From a checkpoint of a small image captioner.
Model: 23.5M parameters, 64-pixel images, encoder arch vit, encoder activation swiglu, encoder moe expert_choice, encoder num experts 32, encoder patch size [8, 8], decoder layers 10, decoder norm layernorm.
Training: adamw at rate 0.00082, batches of 128.
Data: trained on simulated grey scan slices of phantoms with and without marks, 61250 training examples.
Rows from block 2 of the image encoder of a small image captioner, named by matrix and row number. Rows with one number within an expert belong to one neuron, the router's apart. Each number is 50 + 15 x the weight over its row's rms, rounded and kept within 0 to 99. All counts start at 0.
After each expert's rows are labels from the 100 images, of 14976, where the router gives the expert most weight on average: "top examples" is what is common among them. Only what is clearly more common there than usual is listed. The data: simulated grey scan slices of phantoms with and without marks.
# router: router (encoder.blocks.2.mlp.router.weight, 32x256), inputs 128-191
# gate: expert gate (encoder.blocks.2.mlp.gate, 32x64x256), inputs 128-191
# up: expert up (encoder.blocks.2.mlp.up, 32x64x256), inputs 128-191
# down: expert down (encoder.blocks.2.mlp.down, 32x256x64, transposed), outputs 128-191

# expert 19
router.19:24 57 22 72 58 76 55 35 46 16 46 55 29 42 65 44 34 37 48 51 30 35 44 61 33 87 46 68 26 43 58 76 60 60 12 22 59 81 51 28 48 33 43 70 48 66 50 42 46 47 45 26 19 52 56 39 51 55 59 46 58 53 61 48
gate.4:14 48 56 54 53 35 44 56 48 47 36 63 68 58 50 30 29 40 23 52 63 57 51 81 51 51 63 54 32 99 33 47 47 44 47 60 80 77 53 50 68 23 80 48 40 41 30 54 73 46 35 61 47 27 66 51 49 46 78 46 67 66 58 55
up.4:41 33 53 40 51 70 76 41 42 52 60 62 42 42 38 34 42 29 53 43 62 47 58 76 56 43 42 62 41 83 57 55 44 28 50 34 64 67 64 48 75 40 64 44 45 59 41 57 60 30 25 43 44 30 50 58 40 37 89 72 45 91 76 70
down.4:53 78 46 50 60 48 48 64 48 51 56 57 49 59 22 33 44 65 59 56 34 57 43 49 56 61 36 69 26 50 31 43 59 44 59 47 58 37 67 28 26 37 65 67 78 38 00 43 62 54 29 77 41 53 38 57 63 58 63 47 77 49 73 58
top examples: chest; several spots; side: right half

# expert 21
router.21:27 73 47 34 64 73 64 51 35 43 16 49 57 36 43 54 48 36 24 57 28 75 58 40 73 51 32 69 58 70 36 36 41 63 56 36 59 66 41 54 55 23 69 45 58 74 45 66 59 64 27 26 50 55 66 54 60 36 65 48 32 41 61 70
gate.0:45 25 46 52 44 34 24 25 33 58 29 37 61 52 13 27 67 40 48 44 79 41 38 39 52 43 47 70 32 50 56 52 43 53 67 43 28 32 56 62 59 53 50 61 52 41 69 69 45 64 45 52 46 66 33 59 54 70 65 89 35 51 57 76
up.0:56 80 45 54 50 64 66 75 68 29 65 40 17 51 70 86 17 73 54 40 33 49 68 82 32 35 45 29 80 39 54 54 56 51 27 46 56 73 38 46 29 50 59 45 40 66 32 33 63 38 53 42 55 36 55 58 47 47 38 19 63 52 62 38
down.0:61 56 37 57 51 35 26 27 45 61 65 48 58 43 50 53 67 63 48 58 73 35 42 41 53 34 33 57 25 83 53 31 30 52 59 51 58 37 61 26 71 56 36 76 42 29 34 42 24 26 67 48 56 54 60 56 46 50 41 49 40 55 56 42
top examples: dark spot

# expert 26
router.26:33 31 39 74 43 41 70 44 28 43 54 40 34 26 37 61 43 53 46 40 56 58 56 57 61 66 71 69 41 37 20 67 28 40 33 38 99 67 55 74 65 47 57 42 65 32 31 34 39 38 54 41 45 42 89 24 48 42 69 42 74 51 81 49
gate.0:57 25 49 58 56 55 85 30 46 48 65 55 63 41 78 43 33 32 52 55 19 75 70 60 58 25 71 86 59 31 43 65 42 15 15 70 67 70 41 59 67 60 50 29 68 53 46 38 51 41 00 25 57 64 48 50 51 37 57 41 32 64 57 51
up.0:52 35 69 69 63 21 50 53 41 52 69 46 50 47 69 30 57 44 42 41 13 56 60 27 68 23 60 42 34 54 39 49 47 24 55 53 33 68 76 45 61 57 76 17 42 44 58 61 51 32 28 50 73 70 62 58 64 22 58 36 77 47 56 75
down.0:59 53 48 67 50 73 65 58 65 29 75 81 24 60 22 48 47 66 39 49 37 47 60 68 43 55 27 77 67 55 42 76 44 64 56 49 44 32 36 36 64 40 58 69 34 58 36 49 60 62 39 68 46 39 54 57 41 49 45 41 65 32 49 48
top examples: dark spot; head; side: right half

# expert 3
router.3:61 40 45 46 46 43 54 49 64 54 60 28 45 59 45 28 68 56 56 64 48 65 50 36 41 54 48 32 43 72 41 73 65 44 81 72 38 26 47 40 59 55 51 55 39 67 68 70 33 45 43 59 44 64 75 75 59 43 51 50 67 56 50 48
gate.0:46 43 48 33 35 66 50 44 55 14 51 65 46 27 29 47 59 67 54 43 70 40 35 83 56 87 98 35 40 39 57 59 63 34 29 61 41 50 58 71 68 60 61 77 68 49 35 42 36 84 35 67 46 52 64 58 27 65 45 44 68 46 38 47
up.0:25 76 39 54 49 62 62 48 76 31 43 42 49 60 53 31 67 60 56 79 45 29 35 57 38 61 80 48 48 45 49 76 51 32 30 60 52 81 31 64 55 64 63 51 54 41 34 46 47 34 63 52 74 69 56 53 44 50 38 44 47 68 36 43
down.0:56 32 27 34 69 43 35 64 66 46 26 55 43 74 63 20 39 74 66 57 54 61 44 54 70 63 63 81 36 35 42 65 64 46 34 59 69 43 47 56 51 79 63 71 42 54 31 45 38 46 57 51 21 67 47 59 22 73 49 38 57 41 63 46
top examples: low contrast; noisy; chest

# expert 23
router.23:39 72 59 42 75 38 24 52 59 78 38 62 33 60 71 42 78 58 72 55 33 43 70 53 62 47 44 21 70 55 58 59 72 47 62 62 36 21 37 60 56 27 57 18 70 28 70 54 37 42 45 57 70 70 55 70 75 21 32 51 32 43 21 62
gate.1:33 87 63 59 49 53 53 60 44 50 57 24 39 47 51 31 43 64 72 66 42 46 68 70 45 58 41 36 57 25 45 36 71 66 59 57 64 37 94 39 45 40 77 48 45 59 54 47 35 37 30 36 49 58 51 48 60 58 54 40 91 49 75 66
up.1:72 54 58 44 46 48 37 49 42 56 42 52 58 21 41 54 47 35 60 69 71 62 32 45 52 46 62 45 45 48 63 34 62 61 65 45 55 41 44 14 56 63 46 51 49 30 45 46 62 43 71 67 59 25 38 28 41 45 13 63 69 33 32 34
down.1:60 65 32 60 45 40 32 60 58 41 80 50 62 53 39 50 68 76 62 61 55 31 33 81 35 64 65 47 59 52 45 26 48 37 60 61 60 46 67 66 29 50 31 65 52 27 54 45 35 54 70 42 31 52 44 56 48 62 36 57 30 59 60 55
top examples: belly; noisy; crack in bone

# expert 15
router.15:44 44 61 29 52 35 40 60 79 99 62 50 42 60 17 60 49 64 47 47 42 42 44 44 40 52 40 33 49 60 51 55 51 44 85 66 15 33 52 32 35 48 48 32 66 55 77 49 37 43 55 70 46 80 56 71 65 39 40 58 47 59 33 68
gate.1:22 71 42 61 40 53 61 67 63 44 37 24 51 35 49 57 67 56 63 43 47 71 68 43 65 56 47 46 32 28 43 49 33 68 54 32 43 81 60 50 41 56 54 48 69 60 37 32 72 40 49 44 41 53 32 50 67 36 49 53 49 10 27 65
up.1:42 32 38 34 40 48 61 54 60 69 39 56 73 29 51 44 51 67 54 58 49 49 38 39 85 53 47 92 43 45 39 34 14 57 61 58 26 53 40 62 52 44 44 27 66 55 60 59 33 28 77 54 41 61 74 41 70 22 43 26 64 25 54 58
down.1:36 52 53 39 65 32 50 46 82 59 46 59 35 54 59 62 28 53 87 40 45 43 45 32 46 23 23 44 78 44 48 46 61 34 37 58 39 78 54 52 42 27 47 59 46 49 64 48 44 26 51 59 68 35 76 59 63 37 29 45 43 21 70 53
top examples: belly; low contrast; crack in bone; finding: none

# expert 27
router.27:69 65 79 67 61 68 57 44 54 57 38 31 43 41 58 46 64 56 49 51 60 72 67 40 69 22 27 51 47 72 55 46 42 50 64 61 70 62 30 47 52 67 57 40 59 40 56 36 46 35 62 56 62 76 38 66 45 36 34 63 35 17 56 51
gate.0:47 40 38 42 63 17 48 56 64 59 51 54 68 49 57 47 71 40 51 26 56 36 56 54 62 66 63 45 61 52 48 61 54 44 36 83 25 68 25 45 49 31 39 57 35 30 52 55 21 36 61 62 74 73 32 51 81 37 42 41 62 58 38 54
up.0:60 39 47 59 58 26 61 38 44 67 49 60 72 44 38 65 67 84 59 51 67 55 84 37 38 76 60 67 49 70 47 51 34 24 68 64 46 30 10 35 38 58 46 65 45 27 33 57 42 27 38 59 90 54 28 45 46 43 37 30 41 42 25 61
down.0:39 55 47 63 61 40 69 56 57 66 55 53 47 39 68 64 47 48 23 29 37 63 50 58 48 54 24 40 27 40 38 64 41 47 31 63 34 69 29 64 80 57 84 21 46 62 44 39 49 55 63 36 64 70 66 36 46 39 66 40 65 28 45 75
top examples: head; crack in bone

# expert 7
router.7:60 39 32 58 49 33 00 47 81 61 45 56 30 41 35 49 54 43 52 71 63 44 50 11 34 66 32 42 44 57 52 41 59 39 64 56 27 34 54 38 48 73 39 53 88 38 59 74 60 38 90 59 53 62 27 50 57 65 07 50 41 26 50 39
gate.4:47 50 48 34 47 04 47 56 46 64 76 63 42 65 40 58 69 71 63 47 49 49 09 55 71 29 50 26 52 46 33 35 68 35 32 44 64 32 18 49 48 47 13 61 66 27 57 37 45 40 40 65 47 60 72 41 59 38 62 63 22 53 54 57
up.4:74 68 40 44 55 42 00 60 55 36 80 66 35 44 33 33 58 66 68 60 61 38 26 50 60 49 43 43 52 59 72 41 48 34 26 40 65 12 41 71 52 35 22 50 68 55 61 71 60 53 62 59 41 58 59 32 64 45 78 67 51 51 41 27
down.4:19 89 53 56 61 68 85 61 84 20 59 34 21 60 60 59 57 38 43 36 69 46 64 52 11 75 37 23 37 58 81 44 71 72 68 47 66 28 65 51 56 41 61 65 78 46 99 39 47 35 55 59 52 54 57 51 50 61 28 51 47 66 49 70
top examples: chest; side: right half; several spots

# expert 4
router.4:49 44 46 40 39 40 36 57 76 73 67 36 52 43 54 24 51 52 57 43 63 52 73 45 39 35 52 41 62 64 30 50 63 39 66 60 21 57 79 47 47 63 40 73 31 46 64 48 61 39 27 69 52 55 61 53 57 51 46 60 56 54 47 51
gate.0:44 32 44 48 53 52 65 52 52 35 79 56 48 72 59 37 39 33 43 30 27 60 65 73 52 65 65 42 62 31 45 63 38 23 36 13 68 68 60 48 36 42 49 42 30 49 36 32 45 54 60 40 38 38 60 65 53 33 78 38 52 62 24 55
up.0:28 33 53 47 57 48 41 73 71 56 10 60 72 44 28 56 56 45 69 61 56 63 47 47 29 54 27 35 63 79 37 31 52 52 42 74 38 45 65 43 48 59 46 13 54 34 59 78 60 51 40 50 36 51 56 38 54 46 48 44 54 64 29 56
down.0:50 40 28 42 20 34 73 70 56 45 46 43 59 32 59 40 40 58 54 59 42 38 47 55 33 45 41 55 39 42 57 84 47 65 41 73 45 37 32 36 41 58 68 64 96 49 32 58 56 42 58 42 38 44 67 36 53 45 55 55 48 72 75 61
top examples: noisy; chest; low contrast

# expert 16
router.16:48 50 36 56 50 34 34 54 67 44 65 21 49 71 63 78 72 58 77 70 40 49 63 55 47 61 45 37 46 44 22 31 56 44 48 55 38 30 76 57 50 46 38 17 61 53 64 38 39 44 49 53 39 63 53 93 39 43 22 32 65 69 43 23
gate.1:44 44 89 56 29 39 43 40 50 78 54 38 57 62 57 49 77 76 63 41 59 37 20 51 40 61 64 50 40 43 38 70 65 63 48 39 53 41 54 69 46 22 20 65 51 60 61 48 38 66 45 59 46 68 33 49 49 60 51 38 38 64 39 70
up.1:43 26 40 77 51 54 43 26 22 88 60 49 39 66 72 56 65 47 61 58 64 50 55 52 39 60 55 32 51 46 57 59 56 34 59 43 29 63 44 44 40 62 29 54 60 34 47 38 33 61 59 38 77 33 00 56 22 55 54 55 54 35 64 77
down.1:63 56 46 35 61 59 39 43 61 40 74 31 64 73 38 53 75 27 24 46 68 26 49 50 53 61 62 02 18 37 46 44 64 58 51 57 20 26 64 64 67 42 61 52 54 49 37 63 47 62 62 46 83 62 57 46 62 49 67 55 72 55 43 39
top examples: low contrast; chest; noisy; several spots

# expert 28
router.28:27 69 61 46 45 34 39 37 43 60 46 28 53 88 44 41 46 32 35 74 41 69 74 24 62 31 48 62 47 53 22 31 29 36 42 55 73 45 57 59 31 31 66 29 57 67 72 59 33 56 26 42 40 32 38 56 71 78 87 47 47 42 52 44
gate.1:59 57 33 56 23 40 52 16 54 41 41 35 34 70 40 62 57 55 57 60 67 63 56 79 66 28 44 74 45 62 50 52 58 44 67 65 57 48 35 50 43 51 44 66 66 71 37 31 41 55 29 37 44 63 30 84 52 67 50 53 47 52 71 50
up.1:27 47 45 67 70 91 55 68 36 46 29 47 48 31 43 57 69 39 52 50 52 35 49 48 31 80 60 09 64 49 62 45 67 67 49 66 11 38 78 52 29 65 63 45 63 56 57 77 43 49 55 45 48 54 57 46 34 26 41 53 63 54 34 59
down.1:34 54 61 17 80 58 74 42 70 83 42 74 59 53 58 53 31 52 53 42 50 18 53 81 50 45 53 52 55 40 40 59 63 42 36 57 48 48 17 52 33 31 52 41 14 72 58 39 53 45 63 61 71 51 51 35 74 37 79 37 64 37 27 54
top examples: chest; side: left half; several spots

# expert 9
router.9:37 55 43 33 53 35 32 60 55 77 46 47 43 53 33 74 64 45 70 60 52 31 77 40 19 38 40 43 62 56 68 25 57 42 56 71 31 41 52 41 61 62 58 33 40 52 42 60 47 38 56 64 48 62 39 50 40 17 38 46 61 54 35 40
gate.0:56 49 34 52 38 66 55 41 50 26 70 58 25 60 41 60 47 76 29 64 52 39 32 42 49 56 38 53 51 42 58 56 63 34 64 67 47 59 52 41 43 24 62 73 50 49 34 55 34 77 53 26 41 86 37 55 38 58 51 59 35 80 58 49
up.0:64 44 27 77 57 33 32 22 79 43 57 44 39 52 48 55 69 58 57 50 37 47 33 74 58 76 64 44 32 51 54 64 58 80 49 20 45 39 41 72 38 45 37 45 45 33 49 60 33 49 54 54 44 61 40 63 70 53 31 39 14 36 50 75
down.0:52 32 68 50 42 41 73 51 46 42 68 42 52 48 41 56 51 40 61 48 54 63 70 66 36 46 58 33 37 54 29 45 39 54 42 66 40 47 40 35 59 87 54 61 53 58 62 44 71 43 48 54 60 29 55 54 49 60 61 36 83 55 47 55
top examples: dark spot; chest

# expert 5
router.5:32 34 17 43 46 36 27 45 34 87 45 39 29 50 51 63 49 47 68 53 47 43 47 56 47 81 68 31 73 73 52 32 83 28 58 75 17 36 61 49 70 49 52 59 44 30 67 52 48 26 38 58 56 51 21 83 36 53 31 31 49 55 39 50
gate.3:60 39 70 47 46 34 39 46 58 48 47 67 71 53 69 48 48 54 29 53 49 83 56 47 48 53 57 51 32 27 42 43 41 55 09 42 43 44 64 45 63 62 57 54 40 65 76 59 65 32 20 62 38 27 80 37 42 48 84 62 82 43 59 53
up.3:46 45 72 34 66 36 16 51 64 59 47 71 53 78 78 59 78 45 59 30 69 38 45 46 64 57 54 49 46 17 41 47 36 39 38 74 50 41 43 71 64 54 44 24 40 56 72 43 61 41 68 48 51 37 39 39 34 41 37 40 68 54 57 40
down.3:61 50 55 15 60 24 48 19 48 60 48 33 56 52 15 37 32 56 57 63 57 35 82 44 59 43 45 66 25 22 52 56 47 61 61 65 58 39 48 59 54 27 54 82 61 62 35 34 36 72 43 49 27 46 85 51 61 56 49 33 40 57 54 60
top examples: belly; low contrast; crack in bone

# expert 13
router.13:78 58 33 79 67 43 40 29 81 41 26 64 63 44 34 76 62 51 33 45 70 20 49 63 70 54 53 33 49 48 60 40 61 66 37 38 33 40 36 58 61 53 40 60 58 54 51 59 72 44 67 66 63 73 34 46 66 50 15 58 61 48 73 35
gate.0:24 64 54 69 44 54 46 39 42 49 39 50 12 75 42 65 24 57 42 65 47 44 50 48 21 73 66 35 37 29 57 43 52 56 52 44 53 34 67 20 22 48 59 47 70 61 38 55 20 30 60 69 31 41 35 27 64 85 56 48 70 55 30 61
up.0:29 54 44 63 65 75 55 41 55 43 20 43 37 78 38 68 46 37 31 57 51 36 64 42 33 87 60 53 54 47 67 49 83 58 66 38 30 52 43 20 50 61 37 59 68 49 54 61 26 31 58 82 35 61 32 26 62 89 54 55 61 69 54 44
down.0:58 49 46 65 75 73 67 22 41 58 41 51 48 67 28 53 16 49 52 55 49 59 73 58 52 45 22 64 49 47 20 43 33 31 68 52 42 61 29 33 24 45 70 58 41 62 48 25 53 52 26 35 42 52 56 55 24 51 57 67 66 67 52 55
top examples: side: right half; chest; several spots

# expert 8
router.8:21 49 35 70 40 40 53 23 62 54 77 41 39 33 52 57 36 43 69 62 29 32 72 43 05 53 53 40 70 46 77 41 42 19 68 62 31 52 52 53 51 60 29 58 22 45 57 27 50 56 56 54 20 54 23 88 42 59 50 41 60 49 62 47
gate.1:48 45 28 62 39 38 43 56 44 51 49 37 16 60 41 48 13 72 67 62 43 51 50 46 54 75 65 36 18 56 44 16 52 48 54 58 67 58 70 59 27 55 61 63 45 59 52 23 41 50 47 47 37 22 28 73 43 89 39 39 55 32 50 65
up.1:29 47 16 30 62 30 54 38 43 19 50 49 44 44 50 20 60 17 73 45 40 26 41 38 47 76 82 20 34 58 65 31 65 48 48 43 32 63 89 66 48 53 71 60 52 85 32 72 35 44 50 65 30 48 55 36 30 42 34 24 49 59 65 55
down.1:31 73 42 41 47 54 49 45 71 63 59 27 42 55 26 49 47 37 23 32 46 47 54 30 54 15 48 52 17 41 24 43 38 38 58 44 55 80 33 66 46 48 65 73 31 62 30 40 35 58 41 48 46 24 44 37 33 52 54 29 83 46 71 22
top examples: chest; crack in bone; none

# expert 24
router.24:44 53 65 35 61 36 24 40 83 73 35 41 50 63 36 65 69 39 86 56 46 52 52 48 44 62 32 41 58 58 68 45 71 53 48 75 18 20 60 77 61 26 44 49 71 41 75 70 67 58 46 60 47 52 61 69 54 44 14 51 47 31 58 41
gate.1:45 50 54 86 32 49 53 68 48 37 36 33 31 29 68 43 36 65 65 56 28 91 64 34 52 40 66 48 49 42 57 52 51 57 62 43 67 72 50 63 47 59 57 55 50 62 43 19 68 60 36 16 26 58 39 46 44 50 65 34 33 53 54 70
up.1:38 38 28 43 45 22 36 63 38 39 65 56 53 62 29 54 49 36 12 51 61 34 35 48 49 42 23 69 37 48 27 57 46 58 62 50 53 66 45 49 40 48 47 68 32 72 54 43 22 63 58 53 61 35 71 47 46 64 55 49 58 40 44 22
down.1:38 52 63 49 67 29 71 52 39 68 43 62 70 82 23 68 32 29 47 50 86 41 38 73 74 39 48 82 57 55 35 41 60 27 40 41 29 62 34 44 72 47 53 44 66 73 42 54 47 44 32 47 65 56 47 66 36 44 65 63 54 65 56 31
top examples: low contrast; belly; crack in bone